config.yaml
model: "contrastive audio-text model"
dataset: "Morse code for random letters and digits, with fading, noise and interfering tones"
train_examples: 26041
noise_aug: 0.01
n_mels: 80
hop_length: 160
input: "log_mel"
spec_augment: true
win_length: 512
tokenizer: "word"
vocab_size: 40
loss: "softmax"
embed_dim: 256
encoder_arch: "wavenet"
encoder_norm: "groupnorm"
encoder_weight_standardization: false
encoder_depths: [14]
encoder_kernel_size: 3
encoder_stem: "single"
encoder_widths: [320]
text_encoder_causal: false
text_encoder_width: 256
text_encoder_layers: 6
text_encoder_norm: "layernorm"
text_encoder_norm_position: "pre"
text_encoder_activation: "gelu"
text_encoder_mlp_ratio: 6
text_encoder_head_dim: 64
text_encoder_fused_qkv: true
text_encoder_bias: "all"
text_encoder_qk_norm: false
text_encoder_parallel_block: false
text_encoder_inner_norm: false
text_encoder_positions: "learned"
init: "orthogonal"
residual_init: "none"
optimizer: "adamw"
lr: 0.0014
beta1: 0.95
beta2: 0.95
eps: 1e-08
steps: 21700
batch_size: 128
epochs: 106.7
lr_schedule: "cosine_restarts"
final_lr_fraction: 0.01
warmup_steps: 2170
weight_decay: 0.2
Rows from block 9 of the audio encoder of a small contrastive audio-text model, named by matrix and row number. Rows with one number belong to one channel. Each number is 500 + 40 x the weight over its row's rms, rounded and kept within 0 to 999. All counts start at 0. Numbers have three digits each. After the name is the row's rms in percent of the matrix's.
After each channel's rows are labels from the 100 clips, of 14976, where the channel reaches its largest size: "top examples" is what is common among them. Only what is clearly more common there than usual is listed. The data: Morse code for random letters and digits, with fading, noise and interfering tones.
# filt: filter width-3 conv, dilation 16 (encoder.blocks.9.filt.weight, 320x320x3, each kernel summed), inputs 107-213
# gate: gate width-3 conv, dilation 16 (encoder.blocks.9.gate.weight, 320x320x3, each kernel summed), inputs 107-213
# out: residual pointwise conv (encoder.blocks.9.out.weight, 320x320x1, transposed), outputs 107-213

filt.97 084:491543470474531510489450448491437464538531477479442518493491513493532480562521585497487450496509570467495495586540505499511558524468542505574532455512492513500444462499466504515455469428439463442458493501563486408452510519483465498501550529562551554497550474508531449475541430436465523459531505487455524506457499475482494
gate.97 106:522502465460523481465505493544464554459474464437494457412433450487488496552488487561549464519496475521503512561504526527511468447529494518419474519554468453569529479508507499480518514525532549543570551466511486556469499506492543538555575569487541523468536485511419499533462465459455425515483481457479520485477457464487542
out.97 077:503493452471533549453546517530475520520516538475564482537544509511566537515476523508515543445447538462491491481464519449470475530483467514477469491499517495474494516543473516470418532536443415594460477492487467510468479528475437490492451492483411526437475474519442465425434532516528481559527428524490507519501535465446511
top examples: speed: medium

filt.74 124:492469499484522577513570529513481513549534492518566526474503582586584469509532528525543512485541545538525459531533452464481493508492510618492545540539533451449451435461454421502453466435446459520495490458451507461456465468423520527430469448466419492432391405454464522457421471487602489529513508542526509508474551524498463
gate.74 114:567501520544545535532469487546553529550427437450508460474410532502499472499551461527479462537540490543432427513499432472528481591499499542488460518511519421502532507446497460462481523520549537542496447528447555507569559507507550524513482478533517547553526430457474578534469426485561467569438483446571525469484496488521507
out.74 116:446454470449504396450443485501480506414453474517441472451411461475434463476462487439516466436431468552470417463504438557483493502511470486488467520492439461484543549508546503494525512522543583461535512553498555537552532558569552563569586482577533506580527593515476544547558473502475480429454486434462473479475479489515511
top examples: speed: slow

filt.85 096:471518488502410398507514547508533508390534542523506453520562470527525543450474489572524551516410491530488590496509538540534532470575559483514497557492546536532515582544531498498507498506553458515475468441531469518422430434526512440504485511421582442457528573555525520516486453490430444457472447439509471549457432491463529
gate.85 104:526510440500433509494496553553489560487501484440462442510443515461517501486469516502526491515506484490424512462556460534498490481506506489466470454443473451519491542496529511463518569526522475506468461516471436494513529496532572537508527616543574504547568529525481575538552526486441448538465473436510583488467495488450530
out.85 091:523464507509513509501545525463478501549540473536465589436473433484501508519510443463515536524564492510526501436518482531506486502534545563492452559458489562460436421529494533503598511521506488509561547568497562521517485425507474506475447508444437464568472476531484483507530478488573479471467512490574431511525484552494449
top examples: speed: medium

filt.233 089:552503552511592473515469459525512457517452526522470485479465522546517466550539516540473482505488537514537510588455574526523515579469495481548529505558523483540522500452470439491391476452489544474513507452509520476488506526473497475524482475530593609499578474523510486469515455528498496497517419504448495489506489513536479
gate.233 087:550495430479570605484567537547446512556529446489489543493510507557536487527517548516538411482551548541471465553561455482517487504478513577493519504506478455557500477481433428556501543422497467499490513485461468471491470469400502536456504502487486524496467481510443513422456512528571543539534481487509547456515560528476458
out.233 092:482485462510522470540512529501440502545484519480578533489465476527508470491496504507486537474547466497450541530447546503488504501515495488524512448472569501427539518504562519536522539544539558518562533520511524500547488492421579506488464493432534467526490445494510482523436488542498454562474519472517482551464482533491496
top examples: speed: slow

filt.126 109:567510496500633554506559467511503520576472464497522536524489474510521532475547497494491502466520526540501451541533437498512523544493464513532567492498503505489497495511491472559518550488511486488504498510463525491523506458457516502483437426493477487492405415444476488450497497531563534536485484523501451465503584514454422
gate.126 094:605501457465556472434577461518476439463519547496483531559510409467506560526469521519506529466469527492494537518475507538518456534478459452488547517490466493569545590528490480534524598470555472533488484493482411550461479438431473446544491483444557494491518454496416426460524505524459522481491411477454476499572526502450509
out.126 099:458440507479463467450509495459450517409485481451499441496495531516533438460446498485452473490481467438537517500470528441432440426460436473488471441488480492431498461536491578480493506572518467532470567571531460503507526503497454460481478602536495555490514556443562519494528510482482483472480562468471572523487468530515504
top examples: reverberation

filt.88 078:475429409454394444377455466456459404451498576486548486545441478455463498475490474507526539493500538532507552519498552569546488536502485452536530518500534517558507559427496524461469475475476520544474485478524489530477491513439492492566476457476532538478569451543522470521479515495536540484541471534456456502531522511540479
gate.88 102:548568510512572590524556503545516544511514541499488490476518484503574540562467573569518473517478549457510513541490552464470447449397498458476489463493475450548488477473434520505475515475459480505480507421512444484449500483445458498502488541531538540425518470507432477475516470416456486529563461517475542563521516488517520
out.88 101:470573490469469444534470543516557527587505492516543479520472537514511543517489488528509463487480450538498524464461454523513476512525500412484550472446522539499537533557577518461439513542563496520518476496482425501502470472464491400427487442445487405415492459495505535482423507479440532468499521563517474518528454487549470
top examples: speed: medium

filt.124 097:538498493491499475446535413397437432441458496491457500474545438489499455576515531521470462504483522441540558546468581424467450488495502522524522500496524543539453465538457537564549509486522518504547580508570496464559526528490473533524575575594517520512532537508526470541528536487471520519495490478469536533509480552454522
gate.124 091:610544504570500551515514493542537520526434491448497464480467528482500491555546499525485517480570526528492497565494501478517476529496541501462476540518542462524465450474404510438433541454521470550475473532516413451445523468426471478491549524539493513507560446469448492502447443433518506538552495490526560547547498450479595
out.124 090:524514535502522552500533484468516481522502492471583518559477499472506527508509539513512577500522555475457515483447557488493533482476491545567463501546595466460475565507508513527520543541561533517459507499558604557518528474478474456462394494466445488506502462538489484454460487470610525562499507565562508535466578544517508
top examples: speed: medium; reverberation

filt.96 103:530446516467587572475530450476463457527504470490567566464499503511593523510536558478511402464518499458528410558456507462465468454417501436517434431467469485475475521510429478545499582516493474477440518592462443539527502500501472498490486505584518578484533476474534512472533537492461487430520493479449505508536482525513430
gate.96 107:561502488492534536496498484515505454495477478457472561492468470453563466529508601507535471504567510499489436553495505501520501511501528465510475503521475480540466504450428494566508596427547448529459479552507434489491494492472476526514514585564526569560554449463495514467556522511451472480510414483483519542491523530456490
out.96 105:528523529581530605487492515534520471535477440418497530545515586472471530444488469480514492494537509531496557513514554508463451579494522552499552423465569510527549517373443523510470490437455500490500434437472453507509519559491463533518530527543495507487582435438592454536511473502514517495511521414474463597486503502479516
top examples: reverberation

filt.169 098:462496477525478442500484498532524517404487577515507506525501514480521527516530504477486504479451525501520516491523585566512510435511446367502519436497471495539516526495546482430489475482430552488529572488504468520442467517505514503556536473491548529421561560502447505575501505526480494489527466528431466490533460433583539
gate.169 103:526485465443533506468518535514451516542483506464530469453449467500470414560527499519556503463547522562533486564494462455563495506508493563468500580593550458473545443461448545502481519462560472571526485523507513472497484459414530532524556535468503514531445476445435519518396470518591480566486481483548507481510532456464501
out.169 093:536495453488518565541533505562503540574516477460583509526528574503518538477496482536488514441523519562490523546480487417515554551461478455536491478549483517539512440566468555497432544543476467568473487474493434476464491466441485477466409484419444517441421469495442462429420566523509469566550427599532507497519528538433474
top examples: speed: fast

filt.123 096:465511492432488469487558544451456510496537412432491458446423465548464458465447507506544474489451443513506534473514506485496532476502494590469531555564486516462491487510541450540524474488543503483560496442521560540464559494497534505497503569478502463493441516521522495483535483488503520588480588499570533539465547559443509
gate.123 105:572489474521572530482472437516505476492500468418484520477418487478496453539560537527506458495606508563482455580483480453558500528467504476483486500544503432518523458428404475508460566450564467529453460534471472444488514500435506521533548552535535559565516428461497537527491488511535514550487459465535513508532530479479506
out.123 102:518458515482536489506505514520460463439484450498435482458500480504477442455465505487474411496446481458496402486542438479518515491513439472513451498490462462523555541521548484544561492460580546515597550562497550563536527527537517555563556486525527517516492524514493441505480494525485487521486458387475460463480467446456470
top examples: reverberation

filt.272 100:445471536536503466497464456466503505432458533491481521474466479521462533459501448452466536543538437442509511469452571588500454432473498416441498431429457505478509551488547528473526521543511523455511524544514492558475511536525472512480489542563519490472601504499507490531570482473437514459476574512475460537551434518538531
gate.272 090:452488470462512520545452523497453539536494435476436496491479528561480444524500523442539511484591500524506457504580436488531584468476514566451517501554456502471506432492508506523471483487471454463546496496522496457460549490496529560481531595531477504506427525459516520482530517535463493540488531519507518502450533477426479
out.272 085:544485486495516570443555536520470492534496485473512506597570512547542538473477526540497561490474531527484578485504559508467438560465427500537531478499483477530534541525545551538485518506477512527581503482523427522498615509404457486522434499421489534452449503525490420431501505531529470513501404575439480542486561535464513
top examples: speed: fast

filt.27 103:532509512557461560511507557547535508515457515505486527553551487432441542447465469422439543493504480481460509429527444508457485518500491444533463490395480554492521545494523559478578512532497479557482477539498457523566494476539524464483474478446488426492514493460506453551467548505543548465508487500504493499576504491490507
gate.27 111:552527487486564561485513483536473470563536501468557519508465561558565488545540525544520467478526556533497463537535465482504498580461424545514549491527514444529525492441487407514460476428441535520555509465483506497480509492434543511529484453442494533437450374466448474463446451509575516540501420487467496431472548474503449
out.27 107:565511583483497525473501493472557489463502518477454450483494501493513501525516511490520493439465493502555502502459517455504474503466487489489505556553461487524486541504484524505444497456495435522480480505530449535462555495500405477540519523549453525452443511492468530446496501495542545507541476602513506523550537454567527
top examples: speed: slow

filt.143 099:426433490468509519499486504496521601521583493561506515419456462504553527527500517536523467495527492585474469461509473497565522456496534463483495520477450468494491446496523496517474475519473478498500524483467529483429483550487518562524497513478513530450445494569516572530483522521462479480454488535554447516475461491505428
gate.143 088:525484506514541531522449471526464501517530531493521518501475510517533513568570506537492493509564535530500444575507503501553505511536549475453475507528507446506490453472420498440453524487478436507446508533467437439435467512521476501509569568563511547527591471509442567564512489491494442490491481464526524542527458473516559
out.143 090:512412481494535548415508522541490481480552507510509501507526461528533527484520473545555533519545504573513518531482537475537430531518480515461462518469552461541542497478471482451494552469514433526516483457437466559471492484431430523528490486487503528495544467542466474463462477504527438492465426434497448476486460461491461
top examples: speed: medium; reverberation

filt.47 107:491500502494458473490497481443516503452515496513436534524453398409457539501491505460488540489491487449506569446542553603558510477516479435419517482438472516521466491538524543491602481558484477441514517547510457506480584535559461506524494566546508415518518490478514486521610572493399498482445475544469429480499545522469489
gate.47 102:513499422469579573480521466560450552498486493430503499504456508527567480546538503554513452446518557524514418578519465433501509481416451545515531424519502454513504422474424477463414494452459473549498520471475455421477504517373521567503519508493471552477466416441435488510454490484520467534483447476506540532511509514453520
out.47 107:490466501512512475517528475435478453491573569501567556477613549592584480555523560544500557533544505465537532561480554477498496479468510497513517530537510541490451457473458466554496489425519415533484489500524467453445491409430460462445475566464536515468461489506511496439471501529489517547528477505479517499492493507469493
top examples: speed: slow

filt.210 094:488512513464551524476581475485480530469543536552536512485553507552639514545466567545498451540450495435498511504465493399460447462466507540559480460463496516499476523538523488528518505535492514537496518478435488501592450486477558502463452463533521494449468502522499531473466508483477532520513481490490547503539476548520445
gate.210 093:595530504523590599495549449532505530571478478445460506501488455439503502501523509447504528472550501509505505559535471485507522494465521489503524481511505515543501434491436534493481510479473444504504485521503413449486563474469473481514565561492536494467487456424512465537525541467488485522531475522510528494523531434420553
out.210 092:518523580546551522533517495487557497418419393537462491418501536501478454529551473533481424482479512559550461541462511481524435513442483441418523497528512474556518430516433506416526490505536587464504485474466538515459539560504458468552531475538512492478531516435542477572444508458539548452471565421528521490557526528563489
top examples: speed: fast

filt.316 079:583538479527480543504656564453510503537447447500534559509536459480512460487564516523494500483464543453463552557549476497423491475500496511476522485414503550499420537539513452555587521486494427529488464500495429520524518433499502462488444497453481448493486484498539477469499554476515553517481437555455487536561571560422465
gate.316 094:559558470536552550501525543575495539524522490456456431496434496519486485499484475526500489506517511498513505545494475447543503513464480545456462504516569462473581510508496524504504559534591495573505512540519520500517556477507581552556556573548574543566537511482477589548485472537556494545534503507523550516499531430496547
out.316 083:530559572502515560603520501497533544513493456476448441446424468478463550502466485458407426433445462482489470453448456486497513495498536509459444595479481452494480515562497480474507504584555568474516529550504576570494495553611520529503490487552460515496535535539465534502504473472577502473476575456534509465432469417529514
top examples: reverberation